From a checkpoint of a small image flow-matching model.
Model: activation gelu, width 256.
Rows from block 2 of a small image flow-matching model, named by matrix and row number. Rows with one number belong to one neuron. Each number is 128 + 24 x the weight over its row's rms, rounded and kept within 0 to 255. All counts start at 0. Numbers have three digits each.
After each neuron's rows are labels from the 100 images, of 14848 (inputs lightly noised), where the neuron reaches its highest value: "responds to" is what is common among them. Only what is clearly more common there than usual is listed. The data: gratings and oriented noise at many angles and scales.
# fc1: MLP up (model.blocks.2.mlp.fc1.weight, 1024x256), inputs 0-127
# fc2: MLP down (model.blocks.2.mlp.fc2.weight, 256x1024, transposed), outputs 0-127

fc1.650:028126127129114126127129130128128131131128255106130130255128128121127123135129127128130128150127128130120130130127126128127114129126125129136127128025128100128127111130131079127130128129127168128131129126134159128129123136127129129124128126127058050128064129115126129120080122126130128124129129129128132150128129130128128119130128128128132127128118129128127131123127129126116174124128
fc2.650:124128129125126125151127135119083130161127128127129128025133113127130128127126127129127104131129128128167132177127125131125129107127128127126129129127127129111094130127056129118139193128096169132131129126128143129131125129130126128133126099126130121091056131124127131138124092123051128132126131143156130127127127129130000127124128130126128126130127138132164128127134128131128121122126
responds to: very fine; stripes at 0 degrees

fc1.625:128129128128128131128126124133109127127129129125128140127129128127145127118128128130128128126127127127128128124128128127128127131164129154134128128124128130129128131128128129127127125128128129128128123145129115128128128128129128127129128114124126128128133135128127129118128126131127129120125128133127129127127128127128127129129127128125120132128128128128130130129128124126124130126128
fc2.625:128127118130112126131129129126130125128133128125129136128126130124133128128128129127128111130132129138127141115130126127125128115000128085129127127104133127130127027128129069128127126127127129129128127125128132126129125141129128126130125130127130126150128126125127127114129127128129126136128127111132128127122125128126130130129128128126128121128132127127128128120132128125130121125125
responds to: coloured

fc1.371:128153137127122129128123131126120129126139130219247136128129128130122000123126128135130128119126129133129128130146127128129129129127121163082128117128127135095128117128129143128119128120128127128130128141127128128129128127168124128128124166128128128127127141160128129129129127126127128126128128136127134131128129126128153127129129131127127126128133128128128132114126094126129143126128
fc2.371:133126128122128129099128097128128128129128129228001132127128126129129166129128130239128125126129127128128132128114123127129128101126128072129136134141126127129143131130130129129143127133125128128128131127171128127128129128128128126128131125112129132130132126127107126125134127128129132118127129128128128126128167121128129124125128129129128130129088131131129128102134111060176123127131
responds to: coloured; very fine

fc1.491:128128129127128129129128128222128128128125129132130128128128128127127130128129128127128128130127128125128128128128128156128129128128128128129128129128130128126128129127127128128129128128128124128128130128130128128128127128127127083127128129128126129128128127128128160128128128128000127127128127128128128127128128124128129128128128128099128128255128128128128127128128127128127128126128
fc2.491:163125133127128128137131128056127057129117128127128129132188128126125128130129128131124135128125129113083123125132113130127128129132129128111125161127130129129135124127118132124129127125127128128128134126131099128128133204125008154128125127127124123151127127129130114117128124126106121127128128129129117125127122127252133128116128126000128239255116131150125125074130129128129123132122
responds to: noisy

fc1.578:118127144126127128138127125131128070145126128119129129128128131130129132127129172133127128120143127154130128127126128133127127128098127127132128100128132127134124128140132128128129120000127129128132108129129128128129130128108126128107127165065121198128133126120123128129128014127128128133131130121225118128109129127128120129130128128128127134128126137128127139127127128129180128123128
fc2.578:124128130117128126128127125130118128129128129134127129130127126128130128129125160159129125129129128129127126109166124111129128124128121107122129131129130128093128127137127132129129127240102134128134138128126124127126129127128129123130126086128125117128125125128126050130128124126169116127127131144127124129128128128129088148128128128128128129128128128130134107126128135127130112126129
responds to: coloured; filtered noise

fc1.325:122129088129128127128128129136127128127138128124117128129128128128129128128127129121128128123157128128128129127221128149081127128127127128116128137127129128128128127128129128129128129131128095129128127128128128128128129064191210128127128139110134128128123128128133127115130128128128127125128128166114139127129128129127128128128127128128128127127128129128107135128140117127128127128128
fc2.325:128128150128128127128130127119127128128129127128129128109141128129126129130114128128128127128126129208130149128129121127000129131128130128130128136126127128129128128122129129127127127127114129128126120128127128128127130129128133131124124134125126128132128126127127128128129128128127129129157127129124126128123130127124128128127128126000128128129131117130130127128133128129123117129131
responds to: noisy

fc1.211:126135100134192128128128128129130138075128128129128126125128128130128123130129128066131128126129128122090126126175128125128117127127127128117126243153057121128114129128107127136120128129128126129129128127125154128130127128192128130126129128126168126129114129127117128118134129129128128128126108132137144027144126132126128128128127128129131129135126131194152134128134128130128155128126
fc2.211:127145255128000128124112127128133131140126108130139128126129129127126125128128128255128136129128130177128190125123130128128176082121129128125122113122080128140169128135093122128128104124140144127127070129128129123127128126129111128138130118128128121149125134128129127127164130095127128115119129123128124135181115128120122126129128129129128146129125165128124102128125025148124123132129
responds to: noisy

fc1.256:125125128127114128129127128128129129125127119125130128128128128130128128193128129127129128091129130129127129051127128130124128160127129128129131075128129091131128129127141136129139128175128129132128128128129120129129131108134139127126129128129181131128112128126128129128217128128128130127130128132129106161122128129127129128127129128128127129126129252126133126128125128127127128127128
fc2.256:129128128126126138128146127129139129127134129126129127104175128127127128129129128128130134128127132127130128035135101129128130219131140124194127176127126128129152128115126130122156124128127128128128128125136129128128104115166128130129128129120127124129128100126131129100152129128128128126118128090128126128129158127128119154127129042128128148136160093123127116160123095129123107126129
responds to: very fine

fc1.617:132129162130131128128128129123130113131124128132131128126130125128111129127128134124130128161127127110133128115108129127125131125206128123128114129128128186128127086114125124127132128130127129148129182121128123116129133126133127163128131148093125181128117090128128128125121128127130128127147125128130130106089132128128120126121125128129126129165120129128226079139078127126126132124128
fc2.617:113127131129129129130128128127147130128125127132130128128128118128129128130131127128174134125143210120129130128111124130129127127125130127124129113129127128114137134129130103180130128129162128128136129139115118128128153128128126116128128149144128127142127129129117085127126124145151126123130126240136130128129129128117102115140128136129128130182128211121074129081075129128127122122123
responds to: very fine; sawtooth grating

fc1.760:128128103131130128000128129041128129129128127127130128057127128128127127126130128128128128115141127128128128128127128179128127129130126128127128127128127128128128128128128129128128129128128128130128128128129128128128126129127127128129128124147128168128129128127128131128129128129128128127129127128128129127128128127127128128128128128095128128127128131127128129129127128128128128131128
fc2.760:128129255123129128128127125163129127124131128127128128128128128129128128120126129128128128129126126128128127127136127128000128129137128128128128128127130128128130128127131129130124128128126129128128128128128128128128128127127130127123035133136128135128129059125127127129131129130128128127126127127127128128122130128128127128125128126000128131129128128129128127128128128126126126131134
responds to: noisy; stripes at 0 degrees

fc1.300:128128128127133128069128122129126128127130128127129129128128128129128130126127128128128128123127129127128128128127128128128129128128127128126128126128129128128128128136128130128128133151128120128128128128128128128081135123127128128128128126128127127128127128128128129126127128130128128122128128127128129127128125128125129128127128128128128128129127128126128128129127128128128129127128
fc2.300:171130128125147128127127122129130124128125127120106127153137137128127129128126126128127128128129128131130123127127149126036127132131127127126124131132128128129142123125127129130130135139117128119131176133127127130122130119125130129125057174144129121191187128127129129127132128110128125126000128126129129127129129125247124152129128115125128125131129128136129134058102128126129130127127
responds to: noisy

fc1.726:129128128128128127127128128240129128127131215127127128139128128125128130127128126118129128136128128128128128127127128128128128127129132128128128127128132128129128130128127128000127128130128127128129000128128128128128128033169128128128128163128126126128127128128129128128142128129128128127128128128128128128121128130127129128128128128066128128128127127127128129128140129128128131125128
fc2.726:105129112128156129186129129069128129128129129128101129147141129126129128128128128128127125128128128143127128131128123128122129129129128128122125128127129129128127128193126135103128130127128129129128226135129129128130129088128100126136083101126128126202125129128128128128129117238111165134128129128126127128128220129164106200100128183071128125127129128128128128130133124128129128128127
responds to: noisy

fc1.30:128129124127113120126128114127125128125115128129129043128128129129055125124128128129129128144128127128124129104128128128128129140125127129127170129128046126128128128123090127128128128128128128128129153255119129128129127128125128132127067127128120115128122127117129129129145128049128129130127124130129131139129128128103128128128128128128129120128126128127128130255126128128128128123128
fc2.30:140100117128083128128142127137127118126128127119112099127129123128128128129125129167132128122130128136130129126129137129128128131128129129127188126189116128127142129123126129161130127128124128125128172133124129128125128123130127093128128121177123127127129156127128073113091138115128156143169120128129128139130125128126127127129128048132128109135082124136120135027128119130127137129121
responds to: coloured; dashes

fc1.436:128128109130127126127128128133158118120127166129096127127127128128134126119127127135128128149127128128129128128076128152128129118126128194129128128130118127128128113113122130128127122111128128128128096191067128128128125126127128123129131128131137128128026131133128131127128123128128129132128143129129128048130128131128142128128127128128123131129130124124104124128143128123128125132128
fc2.436:088137125131123121130129132126126125124130061128147128137127128131127143127128115117130132126128117139127128133229128129129130170148124125119129121125128126163128111128131134128129130128129080128123129135000116129130128125128128125184129127162128127129127131183128072132168124117128127128136126130128128127136128143130150127130128132129128127133129129122129126131130124232117128130123
responds to: coloured; dashes

fc1.449:128128130128128128127000127127129128129129127128129128128128128128128123128128128130128128128128127170128127129142128127128129131129127128128128128128126221113128128129127128128182128128128128128127129128129128128153130128128128128128127128130129126128128128129129127129129128128128128128123126129129131128127128129144129128128128128128128128128134133132128128130127084128128128127128
fc2.449:126128170125129128129000125130130121124094129129128128110070128126125129130125124126130129128129128118108132118178142131128128132127127112129127121129131128128157126154127130128190127123130129129127114128129128128134133128126126127129128131129118132130127119128130126129131074120128136128126128131131128128139146117082130134134128128000128255131126115129127128128122120129125107133130
responds to: noisy

fc1.203:129129125131129127126128122126000128128130129240128129125128129123114128125127120128129128130126130128128138128128128126128126124129127184127130128128119127129129126129121127128127130128128089011255127128125129128128128128128128128128127129125140128129129145129121119189128128127128127128126128146128130128135128127128129128127128128128127127128128127128127137128129128124128129128128
fc2.203:126131129133125127128126128129137128149130132203136133125127120131150128125128131250127119121124128126126127106155136182130122128132128091128132125128123127128131127129126128131131130127118128000034128140157124128131128126131128126131128129128126135133128128121137190128127127087127131128128126127092132132123133123133128146105128127129128132128135130129118129136128129127133120128127
responds to: coloured; very fine

fc1.152:139128131128128128124129126127126122125128126127130133214134124129156131081126127139130128128145127138110128129127128126128000139122136123085111150101090119127138100136157149116128129132128128129126074124131127127126155129150116085138126137129132131129155108126127124105095128131127138134125129139192120130102129112126127129122134129126129129112142255106133150163128129129150130131127
fc2.152:127125091128117126128131125150117124126129131129129128095130128130130128127131125126123124128129104081138134132058162129128148108129111127128171149133123126127104129128166107124140017127135124127127130146126125129131086122135061127110122127131133109133115137129128128128125090125128108129111129123134133118145106126135125082157128148127137097000125126115130129128108119128128132125132
responds to: noisy; very fine

fc1.656:127128131128130129129129130086127137129036127126137128128128128121126128130128123126130128135111129147127127125131127129128172127127255136115128103130128137128128126128120130126137136131126146129145140125125126127129128127157130219099130128134131127128057130126128129128130129127126128138127128126129127143127129122127131139127128128128142131129115128128166126129099128127123126127128
fc2.656:125130134128128134127127125131124129119136127126124128104127129126128127130130127126127135122125128124129138131139119128129125133128255127233128128084128128128133127123128141129128147127133128127128124128131127127129131129150127124129129133127127134129143130115129129131128128137128129000134127128128130131140144130121070128129128128128128158128120127118105128089123104128128129125127
responds to: very fine

fc1.109:129126128127128131129128129128129078129133120130123131120130128127114135128130127179128128129135126128128126130132128132128178127128128126125128064128049128115128129128128125128128125075128126128128171128129128128126128255067112132131116128128119127128131127128128128130128128128128128130124114090127128132127128125129134128128128128128128123128104116152115135128122129127128077129128
fc2.109:248128125127125128130112127128128125128117138129128139128079128129129128128128128128129121128128080101126097090128130128127000093129128129128131127142128130128131128060138128135128127128128126128128127167129124131129129213126120127128073128163128129083129127128129114130129113122129151127132127127129122135125121129127128128156128106122128128128128124128127128128127140128139128126128
responds to: noisy

fc1.622:127131127126131128128129000130130131151130161128144128130126128131102128127128128128126127124128128128129127139127128121129128130145126165055128128124129139175128128142128128127126130128128128117129124126123128128128128128135129127128128124131127133128128127119125086127128128128128128128126128128128126149132133127128129127129127128128130136129129129127129130127128129128127131127128
fc2.622:125130127128130128126128255142126184128126125125128129126128132125129128130123145163128125128129147130123129129131132124128149131130111111128148131137126128129135133123130125127129123127129120034159125131129127126130131134127129133128129136132131113134124130129129127128130127121135128132128136052131126127132131127120126096128128138128128123130119128133123133113133127128129117130127
responds to: coloured

fc1.727:129139118128130128128129127128126132129093137116126128128128128134128169126128129124128127130129128127128120128128128128129128128129129159129126066130132131127129252128129129126128127128128121106148107128130129128128134127128142126120129120128125127127144124133255153102128129128127128131129129097119099141128129129128133128128128128128130126125128130129114095130125128131128130130128
fc2.727:129158124127128132132128129128129127116115127127129130111128130126127048130128128064124127131142140181130129255127130128130129129125128112127126129126112128127130232127128131124112129128128122141128129135128126129127129129125125127133135065128129130076127128129000004103128128127131130172143127160126130132131130128119153129127128129130128105129128131135127126122123128119127137128129
responds to: coloured; very fine

fc1.755:126109136107128051127128125129255127128129127128139129131126128129128128127129121129133128125128119092128131245129128093127130128127124200126130129126128128127128128125127129129113128127128128131100128157135137128128128128129127125128130129130133121129130127127098108149129127128129127129128128153131128125129128130128129127127126128128126127124128127128129149129125128032158112123128
fc2.755:127126129084129014128125127128131127141141128130123133128130124129130146126132125208129127127114126129129125126132113021128129138128128122152128124127130128134128127120125126126130142127128128121128132127127128128127127129127145128130132129157130127128128128113184132123127136125050178128128130128172128128130127139128126131128128125128128125130130130132123148129139127229129131128128
responds to: coloured

fc1.426:000128127129074129128128128126128128128129197128127128143131128123124129128128128134128129128128127130123127129127128128119124127129125128131129129126063128125128128128139128128128127127128127128125135128129126128128128168127130128130116129128106068128128128129127131129113128126128128128124128129106126125128128128127128128128129128120129124130109128125095128129128129127128135132128
fc2.426:230128129127123128123128128130125126130112128129130128128070119128126130126128127128128127128128127135175073156126124131125128127145127124126115127128124127128128130128124128121130142130106128127128125133128128132128130168128127129130078128129130137128065129127129127112123094130126127128128128134127122142126128129129119126129128128122128130130127128127127137129129139128128119127126
responds to: noisy; dashes

fc1.709:129131128125128128127127128135129128128125131164125142124126128131127132123126113143130128128103130123113128124128128126127123126156127138124128185124126125128128128096125140128124128128128126127129130140126128128128129128131126128128125127089128128131127194255033127239127129130128128127127128161127138129129128112052129128128128128128128127128129124127127128130129131125144129119128
fc2.709:123128119128128128127136107130125129134128127130128132127128127129129109128129129196129130129118126130127133125129127127128118127129128098167127130130128128115124129127127131130123092129118107128127129129130126128219129134129127132128128130136128127128129130255149128131128132128139129127128128129128127127131138126129127128104128128128128124129130124142128122164127136135127121128128
responds to: very fine

fc1.594:138158133081126084179128170145090136126115134110117128125141146151121121103129082144128129142132123139128184107119132128128135123125148126111122070122141124118145091103131147122165147127144111127122129124125133129109114129145133147124109160150152065135124133115105115058106132125126198110228127139159134110123129114107126107074175125122148129126146131130130089151124128118113169105125
fc2.594:122130120117125125129083077165125110121167125110128127132147155131117144110194119088136109182162138124128145148115131095129133086130167124098156121109130127139133118159123145140129120100096136148127119122115117109128119121117107121107122128107151063054125124111106143114112168140169129115111124087184113130132130118146132163174130156130128209091127121178102107136143158102131129101098
responds to: very fine; dashes

fc1.712:128128128128099126120128129128129128128130128128127128128128128128129128127128128128128128128128128128128128128128128128128129114128130128192255142124129126127128141128128128128129129128128123129129128128129128128108128128132255114128097128128128128128128127129128128112128128133128128113128143117128124128128128130127120128128128154121128128128128125092255129128128128128128128125128
fc2.712:148128121127128129127164127132129131128128097130128137126129127120131128137128127129147129129129108126154067129128131128051119126150127128127124128132082124129129130138108128097149129128119128127128231130129123128128133129130106122134002137128127127180131097130128128093118128160127127126130128144126087128126203128128092128107128127088128122143128128123091179116122128125128125127122
responds to: noisy; dashes

fc1.538:128128127128129132116127128127073128129125118130128128127125128119120126127128124055131128127059127133127130127086127117130129128127131170128128126129128128062123126127131122128131121128127182129113129127129128128128129128127128128131126129128126128130128131129130127136131127128128128112123129120127130133128128119127062129123128128129134137140125129086128128201128127126128129127128
fc2.538:129103125128128128128129127128127129129128125123115129130128132130129128129129129084129118126128124128128124128143126127128130143129128128127132129133129124158128128130129124132127127129128159128130128147128131128132127132126127120128127124128128136128135128128127128129128125130128127130130127128127135129129129129129118132059128133128128124142131128124072120127129125129126128128128
responds to: coloured; dashes

fc1.77:128126084128110129138131124151132128125143128127112127129131111139127128118133135180130127174127124131123132143103128135131153129114126126166205141133127003126128150132156128129099128126127135130128194128131096128132108141127131116145127124133134102127149124120127129155127131116130112123120128126128086109149151126131124122132131128128121128129090124128125208146191129122172104052128
fc2.77:087137161125130127126125121128128111129131127128124131159129129130127128126130129128122103138129062125255109126125136128127130110131125129128126129129131128124128123135142079124086128142071125089133127132128144131129117204125124146127125127144118129129144119127129129101126127128129120131126129095135126128122054127124120129128128142127128138142078126123126130122147142129153130128103
responds to: very fine; stripes at 45 degrees; sawtooth grating

fc1.44:120128128127128124128128130128127143127127128128126128145128128128128128128127127128128128120128128128127128128238128128128135127130130128255178156054120128124128128128159126128128128088128127129128128128112127128129124129162255075128128128127129127128122127128128102129128128130128128128128129127125128127128128129128086128128128128091128121128128072079125146128164129127128128129128
fc2.44:150124136128055128129136127126128128128127130130128140125132116126131127129131129129141133128113098125128070128128131128058127100126127129128128129129147128129127121128130129126141123121128128123128127128129109131139132128128104136132016128123123127130128127126128122129113092130128165128255129122123058132129179127128107127075128155018128130130114105136132128128129128128158123128131
responds to: noisy

fc1.368:136134072122144135196126127138128128124125125106123131118128129136125144117132129127127130035109126148119131118125129126130130137140130127126162115126140141116126000109143124131121128130131166146124106129132142128124130130140124129112126124128130129127131191110122111053132127130132134128128135123223126065134125158130128126118129130127128132122096230127180123131132130127130198136125
fc2.368:128124110128106137136129128138140128112127116122113130123129170108128130123132130126126128131147131125132126131122141128129135128127132125127119135128124128158136128130124120125130125122152134129123131121124135124125127115130126122120130029127129082203131122125125133092135130120135122131105131130090131129144084129130047135123128129129128121064125086059103128115075133134135148107116
responds to: noisy; very fine

fc1.569:131125105129125128129114129126127128114128082127128128129126127123126169149127125123142128129078127125129124125129128125128129167128134130104123127127127094112128127127127111102130118151128128126126121128120049128109127125130128126128128127137154127128130132127160127146130127127129129129122255127128128095129132125128202128128128128128133132128129125078125126255128147128130127127128
fc2.569:141129121128129131130128123128124127128123191131176128127127128129126129130128127094130129128128108137131128120127129129128128205093127127255128126132133128214129128126129121132130129127128084126129127127131125128128123132127127128184127127129129130130132129135131162130129098127137129127130007128122136129131125128130130121129128128128128126128125125127129140236123135129170105128129
responds to: coloured; filtered noise

fc1.430:127148119140125123102125129096082133100127128138125128113135120131128126118104127088122131081130116119122129128127130130129131116216129130123129183125130145129142067127117151131122148135130096129126151123081128121120146126194126143128123144130126143129079123123129122032122127131122147150144125115141171096119128110112088178127134132127155133123152176135139123126055142159110191005128
fc2.430:131120255136118132117133129128150128136130114118132127102150143135140128070162121134127137127156124120121149124123246128132123126114126128119149129142094119129131140126125126131119120128139149130109127122106096126150110106168117118117139135103138135129151133101133113135144128174170128117117130168140133133127130123163143120194129126132129141066127133124129131128028115118105195130153
responds to: very fine; stripes at 30 degrees; stripes at 15 degrees

fc1.694:119127128131116136136128101146132119119143050116104128147120126102101119128126134148116127133131121127125086136139130127128106148133120129134136131143163073118129137124127146128040126123153131136130128129132114144141126133135129086139129134096108100131132122123127129150133130068119108128128114177127032184137132128130153112124145128128097129131166125137128255128162083125187121146128
fc2.694:124118213114116115094115128130111137153123139129107128127139126135110170125129128165127087137126115120144110106121110117125131123121117126145123124131132115149120110129133094132019129145114138086125129125133140133123127131129131128134126136124143139130119128102138134130144120126128126133126146060155063118130145091129127145107128128126128138144104133147164118130208110127135127138130
responds to: noisy

fc1.259:128119031130115128127124127129127113126129079030127131128127127130127128112128133131126127189124130125121113129183129126113127130140138126127133000119211117128128113117130126129126128126129129129119128130123118128127111130129131093128129128126126131128141135099129099136126128058131128128130128127126126228129127127128129128129129128129129129128143127133129200128141129130132111146128
fc2.259:130129128126167129123127128085136127129128128128127134194128134127131084133128129130128114130120123126149125104130132120128127126122129129150135182128151128128130128132124063128122134128124170128128126200144136128128082128083120146130128125111128129137128123128128130176127062126128129131126143114151103127128129127128126130128128173128128128093100093153127116129132107128143128131128
responds to: very fine; dashes

fc1.310:126129129130116134137129130126142127126133116129129128129129128130127127123126130128135128137127161164128128131126128128128116131128126127129141152128129116128127074117129126127149131129129126127131134124129129123130126125130129127127128128126127130132199087126126126120129127128129119082128129126128064127126169128129130128126127128128128139142124128126137102135192107129130135130132
fc2.310:129129169128129117146019128132142128128127130130129128129123129129132128128133128128130159129140132123201126132118125142128135125141130128126108129121127126127132128128129126127157114124131120127131127114122138125127128123128127125125128226131127109207127117128129128122128128128128126107125136126070191127135135128128126125128128129128128155128128132080126129129147125130140104128125
responds to: very fine; stripes at 135 degrees

fc1.90:127140219128127107114128128128128137136124128128127166128134126129123129144131128128129128128136130129153129133136128130128124127128128128128119128127125133121107176128128128128118127126128124128129125128129127129128138129054081137130127128129108133128131128130112127203141128128128128108127129135127127147128133132128127128128128128115127128125123129128125121128129128129128010127128
fc2.90:126127060132125129128158128129127140128130137127128130127127128128127127129121128129128128127109126130120130109130111132127114129123129128138111130130164128128151136128128127116129128130128129128136130132128126128130132128127140128177127138130128134097127126128128133255130108129128147123209105087182128129127129129129124127133128129119128128128143128128140107127116111128115125128130
responds to: noisy

fc1.608:101102131135120175088128086109160102128115116186137128124129140080140120144116141133130128177100103116124102135152129111131110125108124136153128172128125112142123170137104131121094107128125139145155126129163125126147132125124135093134144113092128182131118117100115140205139131145123067148102123102065115163132111139130133137159129130133115122129116109167128182099121116105150074139152
fc2.608:129131134125131129120180153073113129128102133159094128133109085117138090127104123127127137120084131113151066089135121142126112191110112135147112127125135135114129129105125161138119123153126098093132109139154135159114120150123148145183133102119137174160132158115164103124119131132106127152147139173079133128118143128082107090123127117125128055185134179093122157112130089148143108149135
responds to: very fine

fc1.191:128128127127129124129128000129127128128127155129130166127127130129126091127124128128125129127125130128128128128127128051127130128129126150129130128123117127128128123179128000125127129126128128128128127128127128128128128128128129170089126089129120196128128120124129131128128128127126130128127127128100126129127135128079129128128126129127129129130127127131129130082126128134132143126128
fc2.191:116132127129130128126123255132131174129124126126129141128129132128121127129126128131125132128129131130128128128131128040130132128128125117131127128143127128130130134083128216127132128131131127128127126129123130127128129131125126131157130125127126122126127128127128124119129126132131191131125130132179127130126111127129127128126128126129128120127129132130125127077129128127130120129127
responds to: coloured

fc1.294:129129129128076105127130128131119123127201000132126127132127129134099128108128127126132128128129129126128108140132129127128163128209125133127110123103127156124127127128126126103128131127128127139127128128255102129128131128128132128127126136126130128128131129128128125129128128114127127130129130128126121125127129129129128127129127132127129126128132131129129127132096128135094173090128
fc2.294:135133122123128128128128129129182128131153255128128131128127128126125126130129129129128128128125203132130130118125128126128058128115128129129181130130137128130126129123128127144126128125130128129128128128255129129117123130126128131129126129129129131133107130125127131129132133128150128188124125126130093125127127129126127129130128128128128128090127128210119136120131134091193128128131
responds to: coloured

fc1.221:125128138128123137129128163129129130128131131147128137129129127129142126085125125153130128127121130130129129129128128128127129123167132164117125230128128132000125059212115118127117127128128127127087132128127106128128075127130128130128127151125120129129119127128000128127124128127128127130129129166129129143127128129128127128127128128127137127132129145129129129129152128127130129126128
fc2.221:128126128128127127125128096126127131129129139134087140128158127129132166127125118136127121128131124127129132127127128128128125127129128095128128140129128128255126126123128182129128105128121128128128132127128128128127130128207126125131128128127129130132132125128255128125134126128109128126128127092130126130131120128126127125126128129129128122128127124126113127128141092128127126128128
responds to: coloured; very fine

fc1.16:129128133132126128128130126127116127128128121097127128127127126129126122129129127130128129130131132134128130129134128112128128127129128167127127128127103129116132073127124154133125139126128127127127143127127127129127127130127128128133125132126133127128127127129088128131126128128125128127130128124118126128090136128129127126129128128128123127128141127129134127129128128128126127130128
fc2.16:124132127127138131128128132130129133129112130123129128122127131126128126124151126126128124129130131122133112130122135128130124088171128126126133133131128129126133187179126131124121127120128128122128128131126125129129129127146126134131128128120143128148128133131134127126135127126128133139130127131138128125133142124149127129136128129129128158119136128125129128126118128118129139133127
responds to: coloured

fc1.444:127147126127128130127128174128136128128128125120114231128129128130132126127128131145128128129128130127128127129132128128128128128130128130124141126128129129128128127130129129128128128128128128128012128128129127128128128126129127160132127128128131130128128131124128152118128128130128128131128128128130128128128129129129138128127128128128128143128129129172127128128130112127088128130128
fc2.444:162125115122128129124136092131124170108096151127128254129127130132124110131127136017107126130140134122128127124127123145128137128167125028127129132134110128112138137118130129130129128133127130160173144126126133130128129139127128123131128132124128128127156130120094126131127127127143129131128083128132131128123138128126127129128128112128128126124134122125127127123128093087128126131133
responds to: coloured; very fine

fc1.284:126128200129129127016128129129128128129129128116127129130126128125129123128126128124124128129127128127128130128128128130095128129128126128129129035128128127128128127126128131128127128129128128129129124128129127128128130077128124129134128129126128130128129063146128130128125127129128128129128098195122131121135128128127127128128128128128128130000118128126126129128126128118129126128128
fc2.284:128130105128128136079129127129128131128148128128127128128131128128125124128127125128129126128119127129182134128122127129093119127129128128138126128042083127124107129128126128128128144135128128127119128133125141128127128077128219128126128146127128135000120129128127189135085128124140128130138128135132147128128169126128128138134128128128128098044138122132141143152131123124127130128127
responds to: noisy

fc1.150:130159128255127122140128148126065132128121132149132148123128128126121129129129129132127129127129130173128128130128128130126129130127131137128126127127129131130129191128124114097132128129128123000132128151126128126126125129129131138125128102129127136128131129127128090128128120131100128129127127128125129121107129000129127127128127128128134105128127127103127130129127129132130112127128
fc2.150:124128129255128150127121127128128134131130128129127131128127127125128092126130128128125125129127128126128128131128132122129148125128128128130129129129129129128125122128128130126126126126130130004129128131130117128128128127129129130129128155125129129133128125130128129131126148126129129127131126128106129131126129255129131126130128138130128134128145127132128129129128128129124107130127
responds to: coloured

fc1.148:126129132129122125000166130121120132135124165129162128126125121102141125129124125131101128154118122090130130129128132130125123079172125128128103068129126134122130127117113129126121127153128130130155132128128120140129076088126143131126130132126128253127051124130117131127111123143127128131127124199107175088124082145144121118135133128128130106190129128130125135125124146127126122123128
fc2.148:133130138129131130083255132131127146128130128120129127133159126127123127132112133132134111128124119138078133099156106128128131127125134127128129177132125123129123128125132128132139123129118134107126148142130124127124128015128126126130127127121136170128129122128124127130130131127128128125129124116167104129126123122134128126129128121128128123222133175182129123119098129127117141130147
responds to: noisy

fc1.47:128121125095209130125124112126112123103101142128124129110121125096128132129128122089061130089125127088122129116133128130128137128126135126145131129130129118142130138132138129129130129126128127131120234130128133221124126136133144134134151126120013120128123135127145128205122127129123128119120130114136129082113125133123135118129128128127162156143142121120133169130111131131137149113129
fc2.47:128131108126137123134166128147119118129127122123133127132126096128134132127125127128126122132098128016133119121119123124126123168119127129120107129134137125127144125129167111091119129137130127127127105140130099128133130127134127153130130130138106130116128129127115119125084120157128128145127126131132134135110165108132117137110128129125128127213128129131135125115075131127126005128133
responds to: very fine; stripes at 105 degrees